config = dict(
    arch='vit',
    model='masked image model',
    dataset='rendered solids tumbling over patterned floors',
    train_examples=195000,
    image_size=64,
    crop_scale_min=0.8,
    horizontal_flip=False,
    translate=0.06,
    method='simmim',
    mask_ratio=0.75,
    loss='l1',
    norm='rmsnorm',
    norm_position='pre',
    hidden_act='swiglu',
    mlp_ratio=3,
    head_dim=64,
    fused_qkv=True,
    bias='all',
    qk_norm=False,
    parallel_block=False,
    inner_norm=False,
    patch_size=[8, 8],
    conv_stem=False,
    layers=16,
    width=192,
    positions='learned',
    init='torch_default',
    residual_init='none',
    optimizer='adamw',
    learning_rate=0.0021,
    beta1=0.8,
    beta2=0.98,
    eps=1e-08,
    max_grad_norm=3.0,
    max_steps=8200,
    batch_size=192,
    epochs=8.1,
    lr_schedule='linear',
    final_lr_fraction=0.1,
    warmup_steps=240,
    weight_decay=0.2,
)
Rows from block 5 of a small masked image model, named by matrix and row number. Rows with one number belong to one neuron. Each number is 500 + 40 x the weight over its row's rms, rounded and kept within 0 to 999. All counts start at 0. Numbers have three digits each.
Before each neuron's rows are labels from the 100 images, of 14976, where the neuron reaches its largest size: "colour at peak" is the nearest of a few named colours to the mean colour under the peak. Only what is clearly more common there than usual is listed. The data: rendered solids tumbling over patterned floors.
# gate: MLP gate (model.blocks.5.mlp.gate.weight, 576x192), inputs 0-191
# fc1: MLP up (model.blocks.5.mlp.fc1.weight, 576x192), inputs 0-191
# fc2: MLP down (model.blocks.5.mlp.fc2.weight, 192x576, transposed), outputs 0-191

colour at peak: green
gate.410:550537512518465462456505536498521548439532472515478486528485528476494539533484530456444564464510506548445438504509448497476520586485470513466534507513567494409501463493530511472562489439533576538489482516552517482524479446478511554478550472392556523498504501462530518475444473569464468579481459512463475576468467542504556411488503526482508475480514519443454430483496556566465513487469498531489481505526579464524544353438488481624467483481472454516480496549472542484580446436512496460497492486504515487463499486529441495549508576488511585528498549499496500464550513563450516478
fc1.410:453457461463526503488521482489502496582511544495516507488492612531517486507541432521505549553499522445457401442490508471518478517513559432517473525475420513531491473565505533569437495456443508447572500456453492461459471458555471520427501517527519469490530580449491550478384497433523511478520386545472544504498464479527513506488557521480503531463542491510515498512432465388492520546563500452528527467468425564549470498537512457481479503493520516487571580584446512508483495523499484493486487501491529549525477493555531520493476530499423473441487520485478582486551511533578527472
fc2.410:454460433517498602406534536546496550432469516533487547498475549539482435507443501587535489502547496516504557442541489500527516475488468474507454456562482546466498488532514498568530527504531474461506455466586536489490526588370534533520462562495482471509475544505511574540530512434521484472489483560456435523469512561469528484526545515440594484497497501533528548456480498502524594522489521497485528563497543564450499534534526518481561495504492526531484456489478490480476509421439516478510524526494520407481506535464458529574489499464471590531572589514519477499510479421518500504

colour at peak: purple
gate.224:487500473481434504513483479496464500483495465526460487510446496488485578557445543523484460521632501455496478501436482472479460504525498453499505545478543550518496444550442559578432456580557470503416460532426431497515534550528480509503503525509528481486521456477475461511474523445511440498518476515504450460509439447528435468466499487535556468456535557480588548492474496480467462480485489453524548549515477486394478544497564506514406510582497517486535437485563581463476453501480530470574489462550440578502479438468502472516498487561506487568470492481501456553474443551446511529
fc1.224:466443553505515516494526520550515554473501513540504507536507505566550453431561487451520535494396493534525575506503493570501485531442494580529488459519483453430540560534588452514524536479459509419533526465525532527503475520407475529493503483473478515495469460533546466467506537581465575482481502482507486527435506511448608512508479494462470509577442489538446464494488525516508497501505499547480438488497503511574455450486473441513588394419545498485461486497408460558548529528494472519465522549473519425471515560498496555471506536461520480428553495547508510454560537462521503456
fc2.224:503563472512551502467476513483505501462554540538541447495436471449459558542475442481486478538588496475446476485487447494543500523505523508489520487514512589504488466477484524488478533591486425539508539488537480492491579485457529487575504505491508550495490446438414518465493582434547480548541442503533456532499480518478482481529529489460487465450481524458463519543569494460471437513485482462479504515451471431497493428504524509462447540514486531640499460476508540498490433526459426511513517527502487674559476512407467522484523470547525512467435511466537510533446478564521494531

colour at peak: purple
gate.469:467486486486561520549540564498526390534477549527577507512492491496545419522503518506450592526589521494535481447496531453487570468514491453513494502521516444474461465486549542511514518505466580452465495471490487452434512470549471429490460492522508520513500506422457525525509487507428536443478492451543412563498477523533437506467569489508539489502536542488495576476486506473492591509561491473499480498505551407497491545469601541430445581512477586589493499482499523453473553505494459544548483465531436489568505489549470534545509516541530488506487505567436500494535487460564488528
fc1.469:535539493488500535472464462541519530524497545405515435522484507524525474561505515468471530463518503487398524519521474530565470505522567550464453503547499531645504524544582442517550429556436468521576501466448448515476462441505505465514496493447531488510495453521501526498491522516528540512506535464446546533483510505494568472471512528522458546493520531568458450465530536594505508480522416539532489521535468529467480466478451534566487574466505551530558521467501548535561443567486534560461529480499504462425540544493546447492507458482536501477475522541519513518507637461577506493
fc2.469:450525439594567494529495459501516514538479523456540481445496462467409538486513455456490411486539494522493439529468509521458406542507503517577490476542554487537534511566527502508496533524551495489563547494528378482508486441470529494485538513491509531492499460504389477493403490454571560465516515483533489593499495475487511488502490493504487535532558502489522546522550453491481452486467499471503485464514450556516476488474433530521448565510505548431583518479549500527478471538466489534467480507525449450526425478487552490474509440481512442485434549616418482554468572508505481513

colour at peak: green
gate.98:549442507529531485486554514542510613478533493572559480516517463492517468480542496454539508519389484515536565535479474562492507516490472524504480487507506441434529553547579453576546536462471519425502495471505534508499462521484460498531499483491534532488504483566510465481490506541468569473503507509489514534456501534517620546512519459525490467573453492554433446515510576513464482474477513588464524474493509514608474522534464476498565476452554475440431504470492471553529503493552454536464536490511521448534463599504546552450524541474515486403509500557512499471530596461508525425
fc1.98:503520492496489494508463485509486410505507488471458540471473486516440545539469522502490505453600493530469443476492547514476473464464519469490551524477472517532510488494397556493447450599573512533473521563449458490548557530512540533475518506493538488486476430431447520521459448406564488457483491508506464488551503434491402503508487533495517516473536534447552562479497502502527520501503475416503510571513499510435495512516569458493462538555471574544538467513515556475489478561500557417538475496514437510428474393487443470546491462555504432588495547484487497528469427577460477500
fc2.98:545521465525531483456497534513494555549575527510528517463481505427526546489495541450491524508543497575472534434499468553543527439492433548522560510525517530432520475487553515444540512480473461557513508423569464520457454468393477473539508530489490525493518445460493494519568467389466495616524454518500516528496553529501527505517554502515415505462448501523457435487601543437525466450390488465496512478503506519542455420524461494462500519514536483578550554472470514486532410552473420501487495506509489510514503526461474506454491516479500455484430465548583539529513508537506495534

colour at peak: purple; blue
gate.310:529532566503521484521597497482529473436515484494498396521503499436507489567446534507523545516546526430435439434509441501460500524484534477506511546486472528455474499474512527536545534587556498547438519503499459555499536487516491485540485524563457475511471483516519520556470476417472457449509460530517435504483510500511520429520514463497480509418498564511524542465596521487448434463517517557467522534495496448486473520527557503450482561542537558464486478527513543493504456529473487488574500469577436586564438486512527519591522509556446541459398462476552462574436510538533496490
fc1.310:527504527485518440509496527581478593560528552565494519517498481551451528375572487500491494542446507488549527549481511510449539505468540545470546505586508575531553550506555499477500533477483476519529468481490604531435505632448492504489501515478516543500529472525488554473533521526473476486511454447489523474527488609463557546466479513506461450519458516486440516582457520513545564550492525461526554423512506538538463500504507415509578490471556453495502450520529475573505537545462458499494484514507537453506561510495483526491498499489563444509542511588456578469508495524487501456
fc2.310:511519520480523468507496472460489500509530580537520458527461505466562509531515419460491496537503497475432502511479439471521463538493575502572544496442553600441512497545552578499498483498490534488501495468497501512409486484481479467564495491447491499493509415471486496502486552473541506565545469518581437498441556485493540564494442485421516471441455524455492520504543475510434413472446466469488531473490506511550442414476490533450477484485491471521511468491487485562451464529470490564533512533486472602570451469507440510379486524514464559488385443470527504507426467481459505491

colour at peak: purple
gate.187:580519556504442489499614402475529541445481487594503446539484535477589497552471433520506552464474516399625500485522557534487514535529552459495450503512450519516486502543492527503503505570553522466494529435480507463439578444541460410529504478545526464502463582571510460541476497484509522483477479571524520529489480509496469464506520514558498523502518530521444498480517493481469447452531520442487508485492521462499462553487531574529482453491536420492482515565572496475438482490512448498471518514519500470593495505497454533575515444523493518454497565495526460482530458529422485496
fc1.187:489516515481502498493398507527502418556553442373468559481545541538456495483560487507521489592464491511477563517489527568509522433509525467579519471488492547472506509525506474494451508440422448505544474541482484448544501575428521575489529551563446442482528450446532537480515517524490487477514496440448534471494561469491484508478491545499468514529505537510517518539475514474514564566463524522532503462487564519553538471483471450435548504509564563524543512471455495495491530640456575502450488512430562473475541460526554476473480484502552466470515507521548522482556483498586524522
fc2.187:522522507484611495524542423461508543489501560525457477516483465551533484530523459487469497549451508497458481466507460461469499558546606524600556470492521500502542545490466466489482600537435484524486499467501506487415484490465467518534509451504501499500497423497552505461525581495552468525493436507561464511520489506501551506503461479417502487448509521498497542535490452474468527519517497457505546490465431550484464518511516583459527498474500551505528473411500492521407418468451533540534482511421519552540480417524534512395510536542520486479406403479534559485546438473525499530

colour at peak: green; cyan
gate.162:438414490500475534488520421500465490536479451433506479550576531457501459522544492513528526496429495490458445515477487504488451526477485499500466547533560458391547499493566485569533448465544557478480366483528533489513515492566504485552536486539478446509482473471514489565517473518423506515523481504506492527478526495619480483497463454558490477547514470575569466479524471570469501467453536545473508468560507484552514499478439531468501463496518551409474524520448489520510549487513526523509492370455450488501510553549525545549447504453479581529515477508463470474539570437462471498
fc1.162:519539465493537476549501544536525555497541550510495526489447464544455532502450554519473416507609444492463539549508519493528553441499593511507497538461453567518441504476468513461466525520504427501508480500472472454484508528437548460546487489426558549433368508479478506547498507491563469508500480482494510456491458504490492511511496547500491495508547549443492536518545504491513533501520519403462458534504441542456538535501522512488489488548509492592506505459538603499502518563503455474490624482570514533465534483464490515484505487498558385596478543517548530507417473492448508526
fc2.162:470450478492477452457513472518469475529541486473505526489592497484493500513542476526532529438476536481458439542586546505525488447429562495487490453491480505420520468507522490533513482450544478520535486453492522449435513482499543480534512496482496511526460429386472496571503443473502513500506511413558484503466500508528565502562492451558508495541479476505492489473610524496500469505451451546422438510521436491519533507506534547476492450422537567517461508471533420560531582581539446540548510472497465477488444517513517566470496527510474550444436582479551505521509512411399558519

colour at peak: green
gate.389:469557501459486450478497560446537479556495444483540571490491562461538526470530497512532482471499520508528423451523512469511505538546521479481551487517589501453484465444498544470519491527473381510545497522578449487493451414516536445477477457476510454522513470473580444489490491556488539464492602544500491450455471484512499425490551513514557478547508490481498467487510489583527539485560536498509507542518460575438419515495509586511556556488525399483501478441442519522459549604474504522496494468501513519514519454459490492459478492557498531425516480466460517514470476516364525514
fc1.389:489487477436533506478530489533450497529523490562421432503502461485438391506567494508414485527470503460474503537524510515470514455493519569490447535452446492434533509483495491453488486459503508547536506520526455477471540462498520553497472458565470385480484455486477492471358539534493553461472630466521470538449547482507494469523412508477475467491453536524467498477512516468542511529516476448475509489536539412455519505462512435462495549482463491487471542557514486459500482455470581537555511484459465522413521431567453536495473485510455442480494522481606544507529527489464511472
fc2.389:463491403464449531450502430524542486509464527523587473465482483412438458411471468460378456502500507521524486481503507521491529469463482485549436484442444510424468497493527494469428457456488524549476479479532418430479443540520511510544518472527510500503494534513563552476457464450431508430493524502468495485455483537512519406493518542493526499545508498515493489482485518529526563472497502484495498494515524440487530456466543481530505549502484533469517489380519500439483481462444577573502517484469432521475496461522461519468460501487453466479541523426609425511500505467378491513

colour at peak: purple
gate.437:482556478474519511483499440478486494500601499451490493498451535498479497496432502504516500496613501502487481469466475457501455505500554445521568564423487525517510435523505570482458482534549409577474520533454521512481514514497502503482483493554542575514470411494456459488437478408550449538533513477518415500541509473542479530478536498525496439500493542427515540451541558479498482522491458498488513576445492510454512526554566471504456536603501572519469446459512572501476415508518523480611493455560489577518450463513517478474534489459502509526418499510549527536437448536498510459
fc1.437:443536499468477526448490476488458430540561438440487480485462560545481520466469543508510507506601505526490528502495492443522469549479510454528519544466495533542484408518459548465485425471481474566438487497457497524487522520536558490469494509607553519514508493468463453470461505451546420556524522428490410488559489486499455513471536484469530462507566491466574602456526461551538539512532469496507529521504481492433547503507579512516422501568495562510472441428525537532471441524508552507593494502488457589496523476534554473479508470444529537544414498525540498523446489538500551510
fc2.437:464430502494486543511471468466495454538445513488415480493498508575502501531553477517527465452462504429547464546486528466494508523535551478491424502479528455542497508518420566523488416502497559455489467575432555517483508574610472526437517486548506437506506508519516503515472490608544498442454551506505513502532467490528464467497445519496579499518548495508527561495383457566503532479607470503512508474546495509475510591449505541494459513505462489465431495529529489493475496476518604540509489474472464442448516472581498499510440527475517580540569470463430444487504500513489509493

colour at peak: green
gate.293:482536488513504481424473452511537427494471472523483617515554491533526434503509506555542499482473494529495551494484541527519509471486459525632519552531533432427508487489540461509559445420415574538545499471530504495537472533482465521486504504457464534487509523497504535467531480382560502519493521536459530569453556473524370587560536490529478499502547446507538467436438584526497529471451542503471476444468511566546577471493470528525499493512505490508495495474487503432481451539559495495478518508484516431547542445479527467464464491434534492525543540480480480486452445481442509509
fc1.293:418522508491505519461473434457494486499516529493517651497565526527550484443557478485511545489395492585525535487498494553496547517531457522572555477500569485466555472525528437519529480466494571538520514545493499505524575528485452531507508482511452594480490468481539531491531546476499508606471481527563502550452497450492431554517497509492505502535488449533568502483493497484490494528446540496476478477480517559512546479503475561534521512468564530456490514451518504442456434582585536527480503518412555402494464439454523556444477520531517496539488502481497470486492400499447472499
fc2.293:496569472541516558462524488493489472471572521436575438535500487445483630495479483484497502519551500536462443464431498387503498523467495530514463546476506489494491506573526491483529439501550507489550461513492509552591550557529501449511499478548388520502506581474498521437425572542488548455527540477522533545513471514481499517496509475515489506491555433557494435502517404638442464514566490488515496459491477529504513493480529462536466535503490524444493501517446520474565479494498516526535495520576489531482501535510503500549478538544544518496500480440474538486462618446549484476